From a checkpoint of a small audio captioner.
Model: log mel input, encoder layers 8, encoder width 256.
Training: 15200 steps, batches of 256.
Data: trained on synthesised sound scenes: up to three everyday sounds over a background, 26041 training examples.
Rows from block 5 of the audio encoder of a small audio captioner, named by matrix and row number. Rows with one number within an expert belong to one neuron, the router's apart. Each number is 128 + 24 x the weight over its row's rms, rounded and kept within 0 to 255. All counts start at 0.
Before each expert's rows are labels from the 100 clips, of 14848, where the router gives the expert most weight on average: "peak on" is the class under the peak. Only what is clearly more common there than usual is listed. The data: synthesised sound scenes: up to three everyday sounds over a background.
# router: router (encoder.blocks.5.mlp.router.weight, 64x256, trained with AdamW), inputs 0-127
# up: expert up (encoder.blocks.5.mlp.up, 64x128x256), inputs 0-127
# down: expert down (encoder.blocks.5.mlp.down, 64x256x128, transposed), outputs 0-127

# expert 5
peak on: doorbell
router.5 [ 85 124 111 151 107 126 104 125 127 109 123 113 163 120  87 135 151 128 119 135 112 136 193 169 124 141 121 120 100 159  91 110 138 175 152  89 121  97 169 122 101 122 124 108 106 111 107 127 138 150  85 118 108 124 130 155 126 185 140 106 133  79 112 117 158 160 133 134 138 158 119 131 151  87 153 141 183 137 169 125 135 130 118 114 157 141 140 134 159 133 117 142 136 157 137 124 124 162 129 140 165 122 119 138 166 138 114 118 138 159 162 136 112 120 103 144 119 125 120 128 114 126 100 120 179 139  83 126]
up.0 [106 140 116 170 110 157 101 160 160 100 187  96 160 157 118 119 116 180 136 113 139 108 138 141 103  74 161 109 143 137 124  85 149 122 159 152 124 151 148 171 153  89  83 101 157 108 151 152 150 115 144 142 177 122 141 151  94 129  57  85 151 141 156  82 136 149 126 101 101 126  93 125 158 143 153  94 134 152 119 114 138 158 127 116 113 148  87  91 185 130 103 129 112 124 120 153 122 144 130 138 103 119 110 109 172 144 145 144  96 109 141 126  76 133 131 116 125 135 155 126 117 139 150 135 133 179  99 111]
down.0 [115 162 101 112 132 120 138 152  98 149 141 131 151  94 139 153 121 123 138 106 142 152 110  89 143 114 183 101  94 168 118 109 160 126  90 159 103 165 122 111 108 139 119 103 135 110 125 140 124  93 136 124 121  97 119 102 134 119 102 130 140  89 139 128 174 126 134 127 148 172  96 150 164 111  96 138 104 163 193  93 151  93 103 114 138 152 182 109 133 150 124 161 115 106 145  66  95 131 123 143 130 169 119 113 131 124 121 141 125 135 162  91 132 133 144 156 127  99 150 105  92 116 121 105 141 122  90 102]
up.1 [ 90 110 126 140 141 123 129 113  69 165 146 113 100 128  95 105  89 148 156 117 135 128 155 116 103 153  94 124 133 173 161 161 159 140 168 125  77 144 137 146 133 131 157 142 121  91 112 127 137 135 151 150 122  98 142 151 150  99 108  64 148 108 117 137 106 111 152 115 112 128 143  80 150 148  51 124 137 130  92 131  85  96 117 104 167 120 134 142 140 143 154 113 163 133 117 135 118 116 122 109 141 113 109 165 122 129 153 130  95 144 162 133 118 105 142 106 144 108 105 142  94 121 112 102 104 135 113 109]
down.1 [126 177 133 109 118 116 108 132 153 145 142 142 146 160 152 161 110 112 156 126 168 162 109 159  81 122  83 118 110 103 128 151 154 129  92 137 160 100 145 132 100 128 116 172 121  96 149  99 130 146  89 128 123 142  96 119 163 127  96 127 144 133  95 107 122 110 146 130 163 137 159 130 116 121 104 107 120 135 132 109 147  97  93 136 130 146 144 159 119 118 139 135 131 126 124 106 137 147 115 129 114 112 142 137 116 145 168 142 127 153 112 152 162 153 154 161 111  75 123 139 122  85 145 164 101 177 113 152]
up.2 [147 147 130 107 102 131 141 144 122 149 115 137 140 195 188 129 135 123  80 120 162 140 123 114 153 120 109 108 149 157  89 123 146  83 136 154  86 100 118 151 139  93 124 114 119 144 162 158 137 116 124 113 141 106  98 114  94 132 159 120  96 133  93  75 130  96 148  95 160 108 137 112 164 111 145 144 104  89 152 137 150 140 128 123 104 132 153 129 105 158 133 160 150 158  93 125  84 137 137 127 134 124 148 108 102 170  95 156  79  96 104 151 151  85  78 131 122 115 128 121 159 100 159 135 132 137 135  85]
down.2 [127 139 113 163 129 163 145 154 175 109 161 146 102 152 184  99 101 153  98  86 103 152 107 144 152  87 126 127 144 148 134  99 158 114 168 100 158 106 132 160 129 152 138 134 140 146 118 110 128 180 176 115 161 154 143 118 132 163 117 141 138 149 141  85 143 123 144 111 146 129 158 156 169 125 156 163 122 111 154 191  92 133 101  91 163 136 144 157  76 157 165 143 117 123 101 152 123 140 142 156 156 173 114 152 127 119 146 148 153 137 144  85 116 138 104 124 150 108  92 115 101 135 137  95 159 158 113 107]
up.3 [125 126 113 173 101 132 168 156 133 141 108 145 152 129 120 115 139 127 127 127 129 103 119 143 152  76 140 134 157 117  89 133 119 134 177 107 163 168 127 117 169 111 130 124 136 150 119 135 114 154  88 138 169 106 103  88 111 109 134 140  81 110 107 124  69  90 143  84 127 132 148 103 172 131  96 110 111  80  69  86  99 110 154 106 108 145 112 153 127 129 155 166 114 106 129 104 125 149 154 131 138 132 140 105 137 140 145 114 134 182 143 143 122  91 100 141 134 112 111 139 132 183 144  95 166  81 114 115]
down.3 [116 131 161 134 169 120 127 146 104  95 126 162 130 119 137 123 116 130 114 164 138 117 143 119 169 173 147  99 138 134  99  75 117  89  98 164 136 172 120 142 119 138 178 138 155 133 124 166 153 124 117 126 124 100  91 137 146 111  91 142 103 129 148 137 172  96 136 110 108  77 160 109  87 122 146 128 154 177 126 125 101 147 116  96 121 106 106 124 144 102 145 129 156 102 122 104 123 153 108  79 122 172 162 156 168 111 124 109 132 124 120 102 146  91 123 115 139 112 139 170 144 143 155 147 104 131 144 143]
up.4 [114 115 112 116 130 129 124 109 113 119 150 192 171 122 124 168 107  98 125 179 135 182 115 145 160 103 102  59  98  90 119 142 120 126 115 132 110 105 121 154 138 122 146 125 167 155 144 117 132 129 142 121 127 179 137 116 107 155 109 165 130 107 138 128 116 131 147  87 117 101 153 153  98 148 119 121 165 154 167 171 116 128 107  99 142 167 161 132 130 149 162 160 134 133 159 130 124 137 109 101 138 134  98 134  84 112 156 174 161 131 137  99 166 175 131 177 115  98 153  79 132 137 115 150 101  95  93 165]
down.4 [121  98 119 124 128 135  94 127 129 125 118  98 128  61 133  90 129  96 112 129 154 101 142 164  95 156 111 126 137 144  88 151 143 148 108 105 119 146  92 177 107 137 137 137 105  83  48 161 138 124 114 132 111 127 125 135 165 123 146  70 106  95 148 105 130 108 128 131  98 147 127 131 142  97 162 111 124 125 142 140 153 127  99 160  96 136 128 117 136 171 174 165 142 101 109 164 125 106  90 145 138 138 127  85 169 176 177 144 115 102 119 115 107 129 130 137 146 124 122 189 115 150 115 161 144  75 164 122]
up.5 [160 130 160 186 164 156 136  88 110 111 111 135 126 154 168 116 109 102 135 153 136 107 114 127 139  96 105 130 133 126 139 119 143 111  96 148  97 125 138  80 136 123  91 144  82  96 130 113 159 105 137 147 146 156 120  94  90 166 105 108 100 108 104 149 143 116 120  85 129 129 125 123 175 138 120 118 137 120 140 159 112 118 184 138 116 139  99 123 140 101 115 114 107 102 131 141 135 132 141 133 116 118 118  94  82 144 123  85 120  96 148 144  71 131 137 160  88 153  95 115 122 151 101 140 135 162 188 139]
down.5 [140 153 141 121 139 134  65 130 132 119 136 105 137 119 197 144  76 130  99 137 144 127  66 129 135 132  96 111 113  92  83 110 108  87 122 132 130 128 104 110 124 144 164 149 115 115 126 141 126 118 133 133  97  63 130 117 133 103 128 165 136 143 131  91 143 113 118 123 125 154 133 143 140 114  87 141 137 110 173 133 163 152 141 171 142 117 160  92 120 112 135 145 150 136 150 126 119 158 155 112 132 131 135 123  87 132 134 136 124 146  85 152 174  99 123  94 138 120 131 102 107 113 111  96 106 120 121  42]

# expert 37
peak on: phone ringing; siren
router.37 [120 111 107  89 108  93  75 141 118 107 106 136 132 150 145 116 106 115 108  93  77 111 147 160 141  97 152 127  78 131 153  93 101 100 121 136 155 111 138 128  78  81 112 134 119 145 137 108 155 119 118  89 119 100 131 166 118 134 144  93 108 127 160 169 185 145 153 146 124 166 115 175 131  98 109 143 111 137 147 124 184  95 117 131 149 122 159 118 160 110 159 111  83 149 145 146 143 106 182 178 143 125 118 167 142 175 106 161 159 156 140 114 129 152 123 131 109 136 116 154 135 107 152 144 125 115 132 137]
up.0 [134 131 143 157 116 140  97 128 111 140 151 126 140 196 157 125 153 134 109  61 115 131 108 131 118 107 168 124 120 179 123 128 139 128  90 115 149  96 120 192  93 124 113 175 136 154 117 135 136 115 142 142 152 127 137 146  97 127 125 130 122 138 129  84 143 137 142 114 122 111 113  74  76 117 161 133 115 143  92 102 162 177 108 109 111 134 152 109 163 128 180 150  81 123 136 143 143 139 126 157 117  99 161 150 135 147 184  89 149 181 121 139 162 135 131 142 144 116 131 135 111 121  59 172 175 117 132 153]
down.0 [155 144 117 119 153 107  92 142 113 124 180 153 141 131 130  93  98 149 121  96 121 155  96 117 145 134 112  90 158  95 135  75 127 112 151  85 135 107 123 135 167 103 167 104 137 115 132 124 132 121 161 131 141 106 133 130 172 141 124 114 115 124  79 110 147 155 147 134 180  96  93 109 119 129 123 131 119 112  96 156 193 161  92 140 128 123 128 135 133 124 119 116 134 145 112  90 116 114  62 124 137 110 129 162 119 118 134 168 120 120 138 158  70 147 144 150 124 161 143 106 109 164 123 132 130 115 150 113]
up.1 [104  98 155 118 130 144 142 153 139 110 166 101 176 161 149 131 153 127 139  91 161 102 123 103 144 127 136 172 130 117 124  87 138 136 101  95 131 145  72 105 139 114 126 137  98 139 102  87 143 109 119  69 131 127 165 172 136 141  99 126 132 146 120 144 119 144 152 144  79 135 145 107 137 125 116 115 126 144 167  93 162 147 137 132 116  68 128 126 132 115 114 140  93  93 163 141 150  90 147 145 110  91 133 131 135 148 143 105 127 120 119 130  89 134 164 114 135  93 151 128 123  88 169 110 123 129 145 168]
down.1 [119 144 139 136 109 178 148 117 128 133 142 136 127 174 141 138 127 134  86 160 176 122 125 137  98 116 154 154 100 114 106 101 144 167 106 158 150 125  89 108 121 127 168 161 143 111 113 112 124 154 130 128 103 177 135 118 156 128 100 126  87 133 143 135 121 139 145 140 114 151 128  83 129 132 138 117 153 114  93 105 186 169 121 191 162 144 162 130  97 126 114 188 117 125 115 109  78  96 160 107 166 142 158 142  91 120 118  92 123 101 118 120 126 136 139 119 184 128 175 105 119 162 127 109 152 156 128 162]
up.2 [112 125  89 114 123 155 104 153  90 131 166 128 140 147 158  79 101 148 114 128  95 131 128 111 128  80 150 120 115 136 206 156 152 130 138 137 156 163 136 142 135 166 115  99 120 165 171 140 172 183 107 144 115 117 130 133 152 120 171 133 110 156 144  84 125 149 111 143 138 116 140 130 129 100 135 105 124 154 114 131 126  87 156 120 150 153 145 154 131 105 126 113 110 124 103 134  75 119 172 112 117 118  98  90 117 113 136 156 134 114 108 145 128 115 125 124 117 171 121 107  84 140 116 184 137 127 167 137]
down.2 [116  97 121 169 115 143 100 130 149 137 146 151 141 128  59 151 163  86 122 115 171 143  86 107 120  99 184 141 147 132  74  93 122 132 141 147 125 113 161 102 130  72  88 145 159 103 138 149 149 105 139 138 138  77 128 112 104 153 171 151 148 128 138 135 158 147  98 101  90 134  96 112 178 139 118 150 107 151  95 122 126 104 100 105 123 148 137 152 120 156 114 131 127 206 127 135 115 120 157  66 123 184 114 177 161 137 140 127 141 115 147 146 134 121 105 146 126 145  79 119 100 161 129 120 136  95  90 138]
up.3 [125 129 104 139 135 108 132 106 147 118 140 119 171 137 118 149  84 103 117 152 121 109 121 120 108 125  93 154 121 141 163 124  93 149 100 116 135 128 128  99 157  79 121 134 151 108 177 121 125 125 174 162 131 152 134 196 142  99 172 151 117 146  90 133  99 127 134  97 113 163 131 135 134 119  76 101 102 141 138  65 141 181 136  78 123 135 140 114 126  99 174 126 130  97 141 155 140 104 118 133 131 116 168 150 136 141 108 116 147  98 147 124 118 136  83 147 108 174 137 113 133 106 135 102 125 159 112 134]
down.3 [136 151 117 128  92 116 118 117 138  95 167 136 116  77 124 138 132  79  90 126 140 116 183  94 143 170 131 146 120 122  95 170 179 123 160 151 158 123 195  75 112 125 145 127 113 133 159 122 141 108 130 125 118 133 127 110 165 135 109  77 163 111 121 108 110 156 135 136 134 145 134 119 146 135 130 104 159 119 125 124  92 145 147 131  85 118 160 149 131 110 127 140 115 136 196 125 132 157 118 110 130 107 133  71 119 121 132 132 127 116 137 107 148 122 165 145 111  76 183 119 122 136 120 130 105 123 109 116]
up.4 [163 106 139 125 149 172 144 158 117 134 131 100 144  99 127 110 131 129 154 132 144 121 117 146 107 118 133 141 100 161 134 130  93 129 150 164 121 125 121 127 125 176 131 142 156 191  82  99  74 121 152 117  98 118 139 105 134 130 118 163 147 131 134 147 178 124 130 140 102 121 126 109  87 122 132 101 110 121 149 147 160 120 114 163 126 139  99 114 102 128 140 106 132  75 120 141 133 136  97 150 104 140  91 171 143  91  91  97 128 122 148 131 116 140 146 101 134 156 124 100 117 150 114 136 153 140  89 144]
down.4 [116 150 104 127 136 111 158 127 153 136 101 129 119 138 154 131 128 153 126 138 118 147 109  97 170 176 111 142 120  97  94 140  93 121 129 176 141 102  92 133 117 136 155 142 111 122 107 133 103 130 119 121 143  95  92 102  96  98 138 106 148 109 149  99 131 147  92 138 142 167 140 120 145 121  94  92 115 106 145 123  72 187 163  88  89 121 171  92  81  97 134 111 104 184 116 125 159 161 115 118 155 136 148 119 147 101 104 117 141 163 144 125 188 146 140 124 152 157  80 104 144 130 156 136  89 127 107  84]
up.5 [143 144 130 139 152 101 118  99 123 105 164 144 119  93 168 136 129 128 178 156 101  99 140 121 120 167 142 150 102 155 127 151  82 105  93 146 143 171 114 155  99 130 143 165 139 160 113 102 175 141 108 152 131 156 166 145 171 122 142 174 137 119 131 100 172 168 106 167 117 106  88 144 109 137 107 130 114 156 107 159 146 134 128 153 103 157 114 128  95 156 132 108 135 129 178 131 129 126 118 119  74 132 126 135 118 117 147 141 128 131 110 142 143 157 132 122 160 124 105 107 104 122 186 123 159 117 120  82]
down.5 [122 159 156 126 142 171  81 165 125  94 100 126 130 194  98 127 110 125 109 110 151 142 107 116 144 143 104 112  99 149 140 117 124 163 132 111 152 140 170 112 105 155 123  70 117 127 113 151 139  89 133 109 140  76 130 144 173  93 121 101  94 129 168 159 150 102 173 167 137 131 134 161 148 163 130 151 139 114 109 114 150 126 139 123 135 127 128 127 137 156 166 136 162 126 136 124 111 118 142 150 119 115 101 100 139 183 187 113 124 122 122 210 125  81 124 122 123 114 179 153 129 147 121 115 111 161 127  94]

# expert 41
peak on: creak
router.41 [132 180 180 188 120 156 116 118 129 138 129 137  98 136 141 154 125 133 135 104 112 109  78 140 122 163  91 112 145 119  92 114 140 156 109 168 154 131 108 114 106 158 105 136 106 101 144 154 121  97  95 137 137 161 143  78 109 121 136 138 129  77 134 168 100 150 176  91 129  92 119 105 140 116 111 148  82 123 111 126 112 125 137 120 166 133 104 133 107 158 126 132 148 154 119 110 127 113  72 108 106 174 131 160  93 112 117 173 143 141 117 118 133 145 139 135 125 102 151 146 135 153  91 157  97 119 148 148]
up.0 [115 133 114 101 130 113 125 150 140 141 128 154 120 123  93 130 128  70 122 137 147 172 159 121 138  76 136 102 136  65 144 132 103 144 130 121 122 134 129 104 133 149 128 117 133 152 116 124  63 122 112 130 104 141 144 122 139 164 114 169 132 147 126 117 132 146 102 139 113 115  93 143 161 154 104 145 106 160 106 123 113  73 161 130 138 157  83 148 151 114 121 160 103 114 110 103  91 145 143 166 154 148 115  94 139  97 147  97  93  90 106 167 126 125 113 176 112  98 132 117 135 119 126 148 105 153 131 139]
down.0 [122 177 127 121  94 126 144 127 120 125 150 117 104 138 165 121 147 148 123 116 132 140 141  74 127 156 115 132  87 136 126 126  67 111 115 152 143 143 124 110 126 143 106 130 141 174 104 140 109 154 142 107 147 121 149 129 154 146 136 117 103  92 122 156 127 142 176 137 126 143  94  73 114 133 178 100 128 110 148 198  99  95 132 121 102 117  88 112 107 116 145 176 124 115 133 149 135 117 117 151 100 157 128  80 108 101 127 133 138 109 164 137  88 169 141 125 129 143 131 150 128 111 134 150 155  97 171 178]
up.1 [128 117  98 123 146 159 125 153 182 143 148 140  97 153 120  79 126  87 126  99 101 134 115  91 122 120  71 126 121 141  93 115 136 131 150 147 148 105 136 133 131 141  99 159 107 142 129 160 103 113 136 100 113 119 126 147 152 153 120 114 133 181 122 135 160 123 142 125 131 151 113 142 130 114 114 145 130 132 113  42 136 103 129 118 144 110 150 154 165 159 136 156 105  51 108 128 128 156 145 171 121 141 131  97 147 125 162  87 110 114 120 133 159 135 125 106 134 141 135 125 164 135  90 113 156 194 108 169]
down.1 [144 138 128 140 133 125 139 115 141 111 137 117 123 118 101 131 130 154 144 121 145 100 200 103 156 126  98 137 126 137 102 153 144 114 149 115 114 124 125 165 163  91  86 124 146 115 117 123 145 112 110 124 161 137 108 182 125 130 145  62 151 142 145 118 111 126 182 171 144 112 160 145 118  75 100 136 152 156 129 182 142  65  87  88 145 139 105 167 144 128 101 150 166 102 150 185 120 134 100 118 146 118 168 130 168 145 119 137  80  90 142  94  78 114 108 160 141 131 150 100 152 151 111 117  98 134 126 102]
up.2 [111 185 131 110 148 131 145 109 120  85 154 158 141 169 134 141 106 151 141 161 141 101 117 170 149 161 102 191 141 163  78 162 115 155  85 140 112 138 142 124 134 135 143  88 156 127 113 133 107 101 106 120 142  95 135 103 142 112  93 137 171 128 166 146 128 109 122 136 116 113 144 126 112 107 128 106 108 133 149 159 173 118 147 109 116 159 116 101 111 126 113 119 128  90 168 121 111  89 102  88 127 120 113 169 149 104 125  97  84 106 105 145 102 135 118 124 146 125 154 138 113 121 147 137 132 149 131 125]
down.2 [119 133  88 154  91 110 146 126 115 119 137 145 108 151 109 151 152 143 110 134 127 153 150 148 142 118 138 121 129 139 148 131 119 163 106 113 129 134 182  81 131  91 106 114 123 114 175  96 117 118 105 117 116 117 134 132 136 112 121 142 104 105 121  98 142 127  86 104 114 173  78 159 174 169 115  97  78 161 105 117 102 111 135  96 191 147 106 152 132 133 123 185 108 117 113 146 134 127 131 170  91  89 160 108 133 108 152 121 130 101 107 163 140 128 151 142  86 133 173  81 118 117 120 136 147 130 129 162]
up.3 [132 119 150 130  85 132 126 142 104  89 167 110 145 132 141 143 130 136 119 148 132 104 172 140 104 128 145 170 103 147 117 115 164 105  81 147 163 146 125 123 131 165 141 114 146 157 106 119  87 119 116 114  99 166 115 140 124 135  89  72 162 127 153 121 163 104 163  92 147 121 113 121 116 110  63 140 111 143 151 125 103  89 137 125 113 147  96 143 130 119 142 158 139 118 115  77 145 116 156 122 118 124 126 149 108 107 139 138 136 168 134 136 137 119 127 135 125 140 119 145 101 167 100 156 131 126  93 106]
down.3 [134 102 112 113 149 138 137 114 113 133  91 125 119 140  90 130 127 137 148  80 145  95 119 109 106  92 137 155 136 132 140 124 100 134  91 129 133 101  92  89 103 107  95  98 126 145 156 126 155 180 116 137 127  98 140 170 113 109 146 106 139 138  87 103 153 154 142 175 161 144 163 138 118 115 177 146 140 144 125 151  94 138 127 115 131 163 133  95 113 128 178 152 103 109 186 127 135 111  75 138 168 107 168 110 120 151 126  93 142 104 131 149 145 117 113 127 128 146 112  95 105 126 137 119 120 165 136 134]
up.4 [ 73 157 127 114  95 173 113 122  98 117 136 144 122 130 125 143 165  87 129 154 155 102 132 138 131 134 121 138 127 163 212 120  90  98 143  68 140  97 154  82 129 138 122 156  97 157 133 120 145  98 102 106 110 124 166 128 134 143 127 110 103 101 136 111 166 117 110  78 103 146 136 148 166 130  91 123 128 124 125 108 126 122 147 117 153 129 128 124 113 167 122 140 135 129  81 144 146 126 100 166 119 147 145 109 144 126 102 140 145 127 141 132  74 142 124 158 115 130 193 136 136  78 106  79  95 127 105 154]
down.4 [122 138  97 125 130 113 109 107 140 137 125 122 107 133 131 163  84 142 138 113 143 151 123 104 165  82 121 133 126 175 145 118 146 154 163 155 147 131 162 113 105 129  63 101 127 133  89 126  97 162 156 152 135  96 141 144 143 159 123 106 112 101 132 127 134 134 164 141 163 162 141  75 149 107 123  80 114 164 143 148 156 128 157 136  79 110 125 116 138 137 175  94 110 136 132  89 138 149 166 132 123 127  82 125  95 143 162 122 149  96 126 143 112 136 132 160  88 151  96 133 141 139 133 123 118 160 136 122]
up.5 [106 167 104 122 117 122 133 136 105 131 115 135 150 134 164  99 114  94 149 152 104 105 113  97 103 155 126 110 138 123 136 136 135 135 139 118 107 156 116 139 132 117 170 160 119 127 126 151 122 165 107 148 155 150 181 143 133 158 171 106 128 133 153 138  97 124 132 152 126  98 119 164 108 136 116  92 108 117 137  95 101 119 129 138 107  86 127  78  87 137 174 121 120 142 110 131 115 143 143  89 101 133 176 134 165 148 145 138 153 118 112 150 139 132 146 137 123 101 105  99  92 133 122 129 107 120 113 107]
down.5 [136 128 141 121  76 146 112 117 127 145 139 156 128 152  91 117 157 109 165 116 134 143 163  90 107 132 197 143  93  99 157 129  99 175 103 122 130  77 161 174 111 103 164 123 123 129 127 152 149 115  96 144 142 168 107 109  75 137  94 115 119 123 108 143 153 113 154 112  98 122 172 153  96 130 120 165 138 157 170 122 141 169 133 124 118 148 163 135 141 137 128 198 153 110 118 129 138 143 107 117 142  99 132 127  96 187 125 117 120 127  82 167 135 152 123 125 130 152 144  84 136 128 110 176 140 161 140 116]

# expert 34
peak on: laser zap
router.34 [ 99 128 131 105 120 111 136 166 121  95 126 110  88 128 131 103 124 129 137  96 104 110 129 153 122 138 145 135 113 169 167 102 151 107 105 124 121  82 149 179 117  98  95 137 120 124  79 144 117 117  87 148 138 124 114  85 127 117 109 118 109 133 133 156 170 120  83 124 165 137 159 130 158 127 117 124 168 149 140  90  78 123 121  96 178 143 141 128 171  85 115 151 136  93 112 128 149 162 158 185 170 113 151 149 118 137 155 129 143 151 122 119 154 153 163 149 130 140 149 111 164  90  89 143 163 163  70 150]
up.0 [112 128 123 134 102 116 163 116 108 173 136 128 122 112 146 148 138 105  71 107 116  95 113  90 124 126 130 152  88 114 154 124 167 158 156  92 146  95 150  87 158 142 102  88 123  90 116 131 107  80 121 101 110 117 118 149 112 156 128  99 129 111 117 135  96 148 151 173 156 122 160  95 169 120 143 128 120 139 131 156 133 101 161 145 109 136 129 182 149 152 148 122 139 134  81 117 114 116  81  94 126 154 145 140 143 157  88 142 140  71 132 143 130 109 108 124 116 147 129 103 126 148 126 140 103  93 118 105]
down.0 [104 146  96 109 153 104 128 125 112 128 155 162  98 130 106 113 129 118 145 107 117 130 101 135 118 102  97 134  94 147 113 126 131 103 135 135 126 139 127 175 130 130 168 127 140  83 121 123 117 123 120 128 129 148 111  87 122 144 110 164 105 108 104 133 161 129 167 149 103 154 130  88 107  90 140 133 179 135  94 157 142  86 117 126 142 106 129 149 176 131 152 161 139 108 108 152 136 168 172 142 147 134 102 144 188 153 175 124 124 108 114  99 141 134 118 106  92 176  68 107 142 135 110 174 100 160 144 139]
up.1 [186 127 187 157 151 172 117 121  79 167 114  89 141 149  93 131 105 142 120 129 139 102 113 145 149 122 160 147 121 117 106 115 106  93 103 115 140  90 140 118 159 191 150 111 120 100 110 115 120 102 101 147 137 137 127 147 119 121 102 103 134 130 164  79 106 114 169 115 106  93 104 129 131 106  85 127 116  90 132 134 127 114 110 158 165 170 132 119 138 148 149 150 122 154 131 121 157 113 137 133 105  94 132 114 124 127  98 126 132  71 154 139 106 163 121 113 140 136 141 139 155 114 146 138 163 129 149 126]
down.1 [125  89 112 138 129 116 119 122 141 134 130 153 100 162 122 107  65 113 147 108 157 107 168 105  73 155 120 158 125 121 173 135 122  94 166 117 101 110 112 102 150 113 151 156 131 113 124 146 122 171 150 123 153  92 139 138 135 134 145 131 134 121  99 168 123 113 143 111  96 120 148 144 117 126  88 105 145 150  93 138 112 146 149  88  89 125 130 130 109 141 119 133 147 129 102 130 122 117 150 107 124 115  86 174 137 136 134 144 129 167 155 115 106 121  95 164  52 112 126 181 101 128 130 122  83 151 120 138]
up.2 [103  90 135 125 155 133 105 140 105 119 143 129 100 117 129  97 132 120 159  72 179 139  92 134 107 113 174  92 108 155  90 157 130  92 149 100 109 156  74 134 164 112 134 171  82 123  93 133 147 109 124 124 124 121 148 139 111 119 134 140 166 145 123 143 129 136 136 146  90 144 127 101 147 130 140 120 146 149 116 127 145  88 161 128 134 105  92 127 138 161 157 195 119 130 151 136 148 142 124 111 104 157 146 145 112 161 144 128 125 104  93 157 142 132 127 127 142 166 102 109 136 108 114 118 129 124 126 164]
down.2 [161 158 127 109 135 102 100 160 102 153 105 137 187 150 144  87  71 132 137  87 140 139 142 107  61 106 141 134 106 112 137 120  90 130 151 103 125 121  78 119 127 101 110 111 101 153 132 136 168 135 133 125 109 157 130 125 111 166 176 113 147 149 122  90 125 150 141 152 132 135 102 104 139 103 160  94 132 107 122 171 144  97 161 126 152 104 145 173  85 117 163 146  96 148 139 146 145 163  97 138 153 115 153 160 147 104 150 105 122 133 121 136 116 107 128 127 158 120 140 105 147 151 114 109 159 136 165 140]
up.3 [158 129 134 106 139 148 103 120 144 115 127 127  90  94 147  84 136 130 150 137 147 139 129 148 131 129 110 121 135 110 167  83 131 120  96 114  86 107  84 146 124 163 165 138 161 145 162 109  84 162 159 143 163 144 117 101 115 128 128  96 141 146 103 127 120 117 124 109 107 130 180 101 113 139 151 145  91 140 125 121 138 153 111  91 121 115 170 122 136  92 130 170 126 131  79 138 164 125 126 150 116 133 131 135 141 114  99 100 110  97 138 148 139 112 160 140 123 150 108 108 162 134 107 100 141 116  92  97]
down.3 [139 107  91 132 131 103 171 136 120 145 124 156 106 157 150 160 113 112 154 131 116 118 111  71 117 132 124 131 134 112 135 154 140 100  99 147 175 118 126 108 114 174 125 137 109 127 146 149 109 108 138 120 127 187 133 152 167 159 147 122 157 130 131 159 184 129 104 120 195 135 167 125 122  96 100 127 162 157 143 110  86 113  98 123  90 133 118 108 112 112 108 105 159 121 143 103 137  96  88 141 134 138 141 124 136 126 118 117 132 106 167 150 122  85 120 108 129 142 132 159 105 121 170 113 101 127 139  96]
up.4 [101 109  99 176 116 142 109 123 156  88 139 136 183 131 144 147 133 134  91  93 125  91 132  99 102 125  98 145 127 138 105 169  82 162 121 147 165 132 124 123 185  98  91 120 146 112 113 147 145 147 116 121 130 145 153 127 143 165 149 127 137 126 115  89 153 142 171 157 131 160 118 152  82 146 150 128 121 135 105 121 143 160 107 131 170 129 113 123 131  80 115 153 150 131 142 115 121 146 155 147 123 174 110 135 142 142 143 179 134 119 100 139 100 105 103 112 120 125 133 117  87 147  89 160 123 129 146 117]
down.4 [122 138 120 111 125 146 127 133  64 156 120 113 133 105  98 156 146 146 143 110 111 108 108 192 148 158 158 133 115 124 143 121 109 124 102 108 141 116  90 131 128 117 138 161 157 128 111 113 114 140 133 128 119 101 109 123 118 125 152 117  88 141 141 150 118 130 184 170 159  73 165 125 124 134 133 148  86 111  70 127 155 147 130 155 112 149 129 139 137 115 132  79 172 144 108 124 141 136 113 141 151 143 147 200 108  95 133 136 116 159 160 176 112 132 143 122 140 120 155 105 127 126 145  96 127  94 103 108]
up.5 [103 124 123 108 140 117 148 139 143 160 135 121  67 167 112 107 142 120 180 113 124 132 149 124 175 134 129 105 118 129 106 127 122 151 147 166 100 153 144 111 126 159 132 160 122 103 122 134 145 112 130 140 144 134 107  78 119 123 132 125 142  84 103 171 131 146 126 116 152  90 145 164 124 127 117 125 147 147 124 137 153  92 137 123  91  90 111 165 123 163 125 158  72 129  94 128 136 146 156 147  92 140 120 121 116 126 158 165 108 154 118 162 151 151 127 150 150  78 126 101  89 111 127 130  90 130 153 116]
down.5 [101 154 106 142 128 125  73 120 125  66 102 129 123  70 122 120 134 112 107 120 110 107 134 142 109  90  97 133 135 132 147 115 135 145 128 157 124 132 157 165 143 127 110  51 152  98  95 130 167 114 157 136 122 101 147 117 131 181 104 110 112 138 100 163 154 145 154 147 130 150 122 151 137 127 145 153 123 127 148 144 185 116  94 117 119 100  99 167 174 129 130 137 121 143 158 125 112 154 156 140 113 115 131 159 141 157 113 161 122  90 165 114  92 127 140 147 149 139  90 114 141 128 156 126 134 143 150 141]